python train.py --model="audio captioner" --input="log_mel" --win_length=512 --encoder_activation="relu" --fusion="cross_attention" --decoder_width=128 --decoder_norm_position="post" --decoder_activation="quick_gelu" --decoder_mlp_ratio=3 --decoder_qk_norm=false --decoder_parallel_block=false --decoder_inner_norm=false --decoder_cross_attention_every=1 --batch_size=128 --weight_decay=0.04
Rows from block 8 of the audio encoder of a small audio captioner, named by matrix and row number. Rows with one number belong to one channel. Each number is 128 + 24 x the weight over its row's rms, rounded and kept within 0 to 255. All counts start at 0.
After each channel's rows are labels from the 100 clips, of 14976, where the channel reaches its highest value: "top examples" is what is common among them. Only what is clearly more common there than usual is listed. The data: short pieces for a synthesised band: melody, chords, bass and drums.
# convs0: first width-5 conv (encoder.blocks.8.convs.0.weight, 144x144x5, each kernel summed), inputs 0-143
# convs1: second width-5 conv (encoder.blocks.8.convs.1.weight, 144x144x5, transposed, each kernel summed), outputs 0-143

convs0.119 [153 114 147 121 143 114 136 156 176 132 142 151 115 104 184  81  96 131  86  90 152 123  74 138 117 137 120 105 157 150 137 129 122 135 174 143 129 149 156 144 103  99 139 136 123 131 131 100 146 182 122 131 136 140 118 133 131  74 128 159 125 150 147 159 122 113  88 173 132 126 135 108 151 125 145 109 125 108  76 160 160 112 126 125 143 172 108 146 157 148 133  90 134 121 135 123 137 123 103 105  88 122 149 160 110 109 152 119 131  98 156 120 148 129 143 137 123 107  58 142 126 111 131 135 126 110 132 137 132 146  55 113  90 141 130  68 145 140 120 114 131 157 145  93]
convs1.119 [111 124 130  96  85 130 120 118 100 125  74 137  83 133 127 103 129 121 134 124 114 101  82 142 131 106 147 139 123 113 127 119 157 143 141 139 126  98 110 129 132  73 105  97 131 125 113 116 103 116  75 108  93 101 132 110 111 146 112 143 176 118  96 110  93  86  78 111 120  94 138 135 124 122  95 103 111 127 136 141 164 161 108 145 110 134  91 118 108 116 116 118 145 174  76  77 145  90 102 130 132 130 114 132 167 131 155 111 112 170 104  86 123  82 110 144 159 133 107  94 151 140  85 122 138 125 117 103 107 133 131  99  80 124 140 112 171 130 100 139 102  99 142 126]
top examples: piano-like

convs0.71 [161 150 138 169 120 109 109  94 182 126 100 146  85 101 149 137 136 108 132 127 134 101 181 141  82  98 135 121 149 175  99 128 147 141 155 131 132 101 101 122 113 138 154 119 135 172 131 133 119 133 154 148 136 149  80  95 150 104  98 149 124 130 126  83 113 153 140 149 153 154 150 139  90  80 123 122 129  91 134 135 144 125 145 102 130 109  81 160 167 129 128  94 127 128 112 132 125 119 139 123  77 164  84 126  83 123 141 147 122 155 145 121 129  99 152 108 116 121 133 107 139 135 134 148 114  72 142 121 106  64 109 112 117 146 168 108 134  89 135  93  99 120 123 119]
convs1.71 [121 133  86 119  90  84 113  89  64 139  96 109 155 136 148 123 101 105 126 109  69 141 146 122  98 124 130 117 125 104 126 118 155 130 153 114 117 111 110 120 133 122  88  85 127 145 121 109 121 136 132 120 101 134  96 106 130 123 104 106  98 139  75 138 146  72  83 117  87 103 120 141 141 165 151 165  94  98 101 133 133 130 104 111 123 137 177  95 111 133 110 106  84 121 162 123 142 119 125 137  98  82 116 135  82 143 117 137 129 109 119 160 141 138 125 131 132 139  90 129 129 112  75 108 123 107  96 128 111 137 148  92 110 127  74 125 155  95 174 121 106 132 150 130]
top examples: bowed string-like

convs0.142 [114 134 168 104 139 119 135 107 166  91 114 118  98 149 151 140 167 142 153 135 105 125  86 137 127 110 104 107 166 127 124 128 172 138 145 139 126 143 136 153 126 139 119 125 136 108 100 185 169 127 106 119 152 115  93 102 144 124  78 165 160 128 153 150 108 137 117 135 185 122 143 122  95 134 138  93 105 138 110 173  98 119 135 141 134 106 125 156 136 155 147  96 175 155 152 128 153 147 139  75 111 128 139 148 138 154 139 131 136 151 160  81 109 165 104  76 155 166 133 159 173 145 151 128 119 119 166 172 125 154 111 151 138 110 108 106  96 156 129 135 131 103 103 134]
convs1.142 [ 88 129  70 105 122 149 118 138 118 105  63 111 128 121 117 137 128 101 118 143 135 140 120 115 123 147 126 132 137 115 115 123 130 122 151  74 107  94 145 130 150  83 148 140 123 113 121 116  86 132 123 115  77 123 126  87 101 133  66 126 149 127 134  95 105 145 130  97 105 103 129 136 124 109 106  71 121 118 149  95 135 139 146 136 119 118 119 123  94 121 115 131 131 113  50  89 151 114  95 115 159 164  83 146 140 110 110 103 121 128  96 103  93  97  66 128 117 165 138 120 118 115 117 130 103 133 131 119  98 133 138  86 107 155 135 133  97 130 117 107  88  77 105 136]
top examples: bowed string-like

convs0.86 [135 143  91 160 128 113 120 116 153 131 133 102  82 145 110 149 125 100 121 101 158 130 131 163 135 153 136 153 127 140 119 108 123 110  70 114 129 148 163  78 115 115 130 139 121 106 106 144 119 140  96 137  97 112 160 138 161 154 200 129 105 119 148 135 142 173 132 179 106 158 143 118 151 153 157  82 168 107 138 104 100 124  78 158 148 132 133 125 125 111 162  94 152 111 130 137 103 147  94 184 141 139 144 126 149 156 158 130  98 142  94 134 128 112 117 157 156 120 122 136 138 115  90 113 158 158  92 128  98 104 152  98 170 155  96 135 158 126 120 137 164 137 115 140]
convs1.86 [ 90 118 122 140 150 129 101 123 120 156 113 123 105 120 109 158  36 125  88 110 128 127  90 105 145 102 138  97 108  86  99 109 159 103 113 105 102 119 121 121 154 127 110 150 141 102  97 128  68 139 125 101  81 124 103 143 102 127  63  89 168 134 117 135 113 108 141 133  97 121 127 136 109 112 117 132 122 146 111 111 109 123 108 135 141 153 145 132 105  99 145 153 116 132 121  93 135  78  91 122 150 105 110 112 144 140 148 123 114 105 102  98 186  91 148 137 129 114  85 117 117 174 104 116 140 105  73 132 107 159 151 135 138 117 125 151 143 131 128 158 116 105 111 116]
top examples: saw pad; drum pattern: four on the floor; marimba-like

convs0.15 [150 118 106 115 144 170 104 122 154 103 115 126  95 133 127 161 128 136 133 148 156 149 107 113  99 125 102  83 144 122 129 121 135  36 148 144 128 126 134  79 128 152 140 134 142 118 112 116 156 113 114 135 126  99 155 143  97 104 100 134 139 139 100  99 112 159  64 117 147 157  43 130  86 101 123 111 118 106  94 122 131  69 106 133 142  98 146 101 123 123 138 102 122 158 103 110 143 147 119 106 172 135 126 105 135 107 115 171 121 138 118  94 118 113  99 108  93 127 154 164 121 137 109 138 152 122 124  93  83 141 129 124 140 138 115 123 112 139 120  73 123 128 141 105]
convs1.15 [116 134 150 128 111 123 148 169 105 158 169 118 166 158 162 153 129 140 151 118  93 139  89 104 110 143 143 146 158 134 114 140 145  98 142 181 124  91  93 122 164 176  77 133 159 159 125 171 152 112 103 141 128 118  53 163 143 127 119 117 101 137 138 123 142 119 170 118 129 135 137 123 132 118 108 146 137  98 128 151  79 139 111 126 152 142 110 118 138 122 119 134 119  86 125 150 124 131 162 152  75 136 120 131 155 142 112 145 210  82 163 123  97 171 149 126 114 157 142 133 150 119 110 127 131 127 128 130 154 131  91 119 130 105 135 145 145 109 152 164 137 155 136 132]
top examples: saw pad; tempo: 150 to 160 bpm

convs0.98 [124 119 128 131 122 120 101 108 181 104 103 157  96 146 110 143 126 117  94 105 181 135 150 174  84 132 140 102 119 152 102 120 115 123 126 158 159 138 153 111 141  97 138 127 146 137 116 159 137 172  69 134 138 143 126 144 159 126 132 120 154 105 148 114 177 149  80 109 125 157 127 126 166 101 135 127 148 114 102 126 122 162 112 154 156 106 124 139 131 141 152 154 109  75 140 143  80 114 148 171 154 107 151 127 121 126 135 127 149 140 153 178 144 160 153 157 171 115 101 121 124 149 118 140 186 158 100 143 140 168 134 106 124 160  91 125 127 110  88 129 158 142 155 121]
convs1.98 [ 57 124 116 122 120 117 134 134  94 147 105 101 111 120 109 168  77 142 113  93 120  91 110  99 115 137 172 117 124  86  94 122 146 111 116  92  96  86 113 129 143 148 131 100 109  99 101  90 130 161 111  93  84  85 105  90 127 149 112 130 146 130  88 121 126 110 145  98  87 101 120 146 106 100 133  91 119 127 126  86 123 151  98 107 137 119 130 154 150  98 117 118 117 127 109  96 138 104  95 158 125 110 101 123 149 138 148  97 137 126 116 110 129 113 133 122 143 153  96  89 138 171  83 102 141  96 125 109  97 156 132 103 155 119  98 126 113 100  95 139  87 110 115 141]
top examples: saw pad

convs0.109 [117 146 157 140 151 155 111 130 158 107 121 165 171 144  99 172 146 134 162 114 122 160 110  99 116 146 119 127 142 122 156 109 149 166  93 114 109 118 170 105 121 155 104 115  95 145 114 108 135 122 162 101 147  91 123 155  87 160 112 106 132 146 131 158 130 164 139  95 132  94 144 153 126 131 102 111 147 132 118 128 135 153 120 139 161 116 165 124 131 155 147 142  93 111 114  91 145 150 138 135 203 120 127 142 135 111 115 152 144 128 117 102  90 162  87 116 169 136 130 112 148  87 127 138 144 146 126 156 150 147 170 164 103 171 114 113 152 113  59 152 116 147 122  91]
convs1.109 [111  80 126 120 121 154 125 120 124  66 106 117 101 119 112 154 143 140 142 112 145 111 115  72 113 158 154  56 154 125 139 133 108 135 158 165 133 152  85 119 133 121 155 160 151 129 141 140 127 116  68 114 137 128 141 142  80 112 114 121 130 123 115 140 110 125 149 111 118 138 130 119 143 137 152  93 108 157 111 112 117  99 139  90 121 146 145 113 151 162 159 129 155 107  69  85 147 140 106 160  84 168 128 115 137 129 107  94 133 134 105 132  97 130 146 104  92 178 120 135 169 149 155 114 115 105 150 126 112 164 126 145 106 132 100 160 125 128 104  77 132  98 154 150]
top examples: saw pad; muffled (low-pass)

convs0.28 [127 152 141 123 154 103 149 120 133 114 168  61 131 146 116 151 123 132  95  95 101 119 119 122 126 104 127  84 127  95  66 139  96 124 155 129 133 101  89  72 117 140  77 137 158 135 133 145  93 146  73 118 116 104  95 141 165 158 143 109 139 122 147 152  98 109 157 127 104 119 131 140 149 145 141 109 113 122 135  36 125 132 105 118 156 157 110 130  99 113 126  88 126  99 111 117 128 135 133  97 140 128 119 109 141  88 131 121 134  93 130 131 147  99 119 139 168 144 144 112 148 124 142 118 162 109  91 162 130 171 111  84 115 135 156 140 136 107 122 147 141 149 102 137]
convs1.28 [130 136 162 101 111 133  91 161 154  99 110 108 156 102 154 103 136 156 133  92 124 103 107 124 125 156 146 133  95  94  86  85 123 146 102 117 158 129 123 126 159 104 130 102 103  83 113 123 136  71 130 148 117  72 151 133 116 138 127 154 111 140 114  96 151 158 113  76 122  90 167 122 123 167  81 140 140 109 107 123 212 114 138 102 132 131  91 140 161 135 176 115  66 106 120 168 124 124 121 127 148  92 134 130 120  84 112 139 117 154 131 136 125 143 114 121 135 125 141 112 126 112 145 128 145 106  92 138 121 107 115 131 120 125 133 177 113  95 138 106 135 125 144 127]
top examples: tempo: 80 to 90 bpm

convs0.131 [152 140 121  98 133 113 148 113  95 139 144 177 115 122 154 167 151 126 164 131 169  99 140 151 106 137 141 129 132 156 141 135 111 104 139 113  75 153 162 119 161 103 141  89 106 135 136 111 132 141 113 152 134  96 157 147 133 123 149 152 147 125 114 152  82 155  88  88 129 132  86 153 161 130  88 108 108 138 128 138  90 115 120 147 137 127 128 116 124 108 135 107 145 131  92  69  60 118 125 142 116 163  92 141 106 111  86 119  79 137 196 100 134 140 129 136 125 127 124 136 126 101 107 151 151 142 109 102 143 156 124  91 143 139 125 164 123 143  92  93 128 147 171 110]
convs1.131 [109 156 141 148 115 141 104 142 128 139 146 122 135 186 147 102  47 141 127 125 118 126 112 131 111 117  88  93 118 100 164 138 166  97  90 123  92 127 101 109 170 146 132  81 122 112 162  98 111 120 136 154  82 127 134 101 128 113 144  94 144 145 100 102 127 100  77 129 117 113 115 131 104  90  84 143 156 109 145 150  97 143 139 141 157 163 136 137 134 122 157 102 129 152 129 146 138 113 127 127 125 165 111 148 137  95 153 134  93 145 115 113 143 127 163 142 141 115 114 125 135 120  80 109 105 129 105 164 127 133 101 156 120  67 121 133 135  82 148 180 158 127 145 154]
top examples: tempo: 80 to 90 bpm

convs0.3 [106 125 154 124 156 140 125 148 129 121  85  88 139 152 105 123 109 110 104  98  95  90 148  85  48 140 150  96 124  69  99 110 139 127 149 127 107 142 110 121 138 139 107 110 167 112 132  57  96 151 118 147 148 142 116 133 115 118 147  70 139 117 119 107 115  90 134 128 119 177 183 122 137 132 118 144 142 143 128  80 129 137 131 117 143 162 104 128 133 120 139 137 158 112 106 125 157 111 104 115  85 130 122 112  99 137 129 103 130 120 125 133 105 141 139 127 125  95 141 112 147 125 157  68  88 141 123  85 125 127 144 100 154 118 160 128 150  84 140 133  95  94 122 109]
convs1.3 [138 134 134 136 117 121 125 144 171 146 118 122 112 128 173 141 139 147 138  96 127 172 181 162 155 155 123 134 108 175 128 158  95 153 115 130 109 164 154 112 103 121 122 129  72 126 103  75 119 113 114 131 103 148 147 152 125 123 136 110 123 170  97  99 138 154 119  89 134  38 153 130 115 131 115 130 131 111 132 154 175 117 160 135 148 100 131 128 145 112 120  82 104 145 106 173 138 147 153 117 139 102 123 113 118 140 101 156 120 166 118 133 153 114 110 183 135 124 129 128  83  90 125 128 125 142 126 127 116  85 119 152 126 171 147 157  84 144 105 130 163 132 139 111]
top examples: tempo: 80 to 90 bpm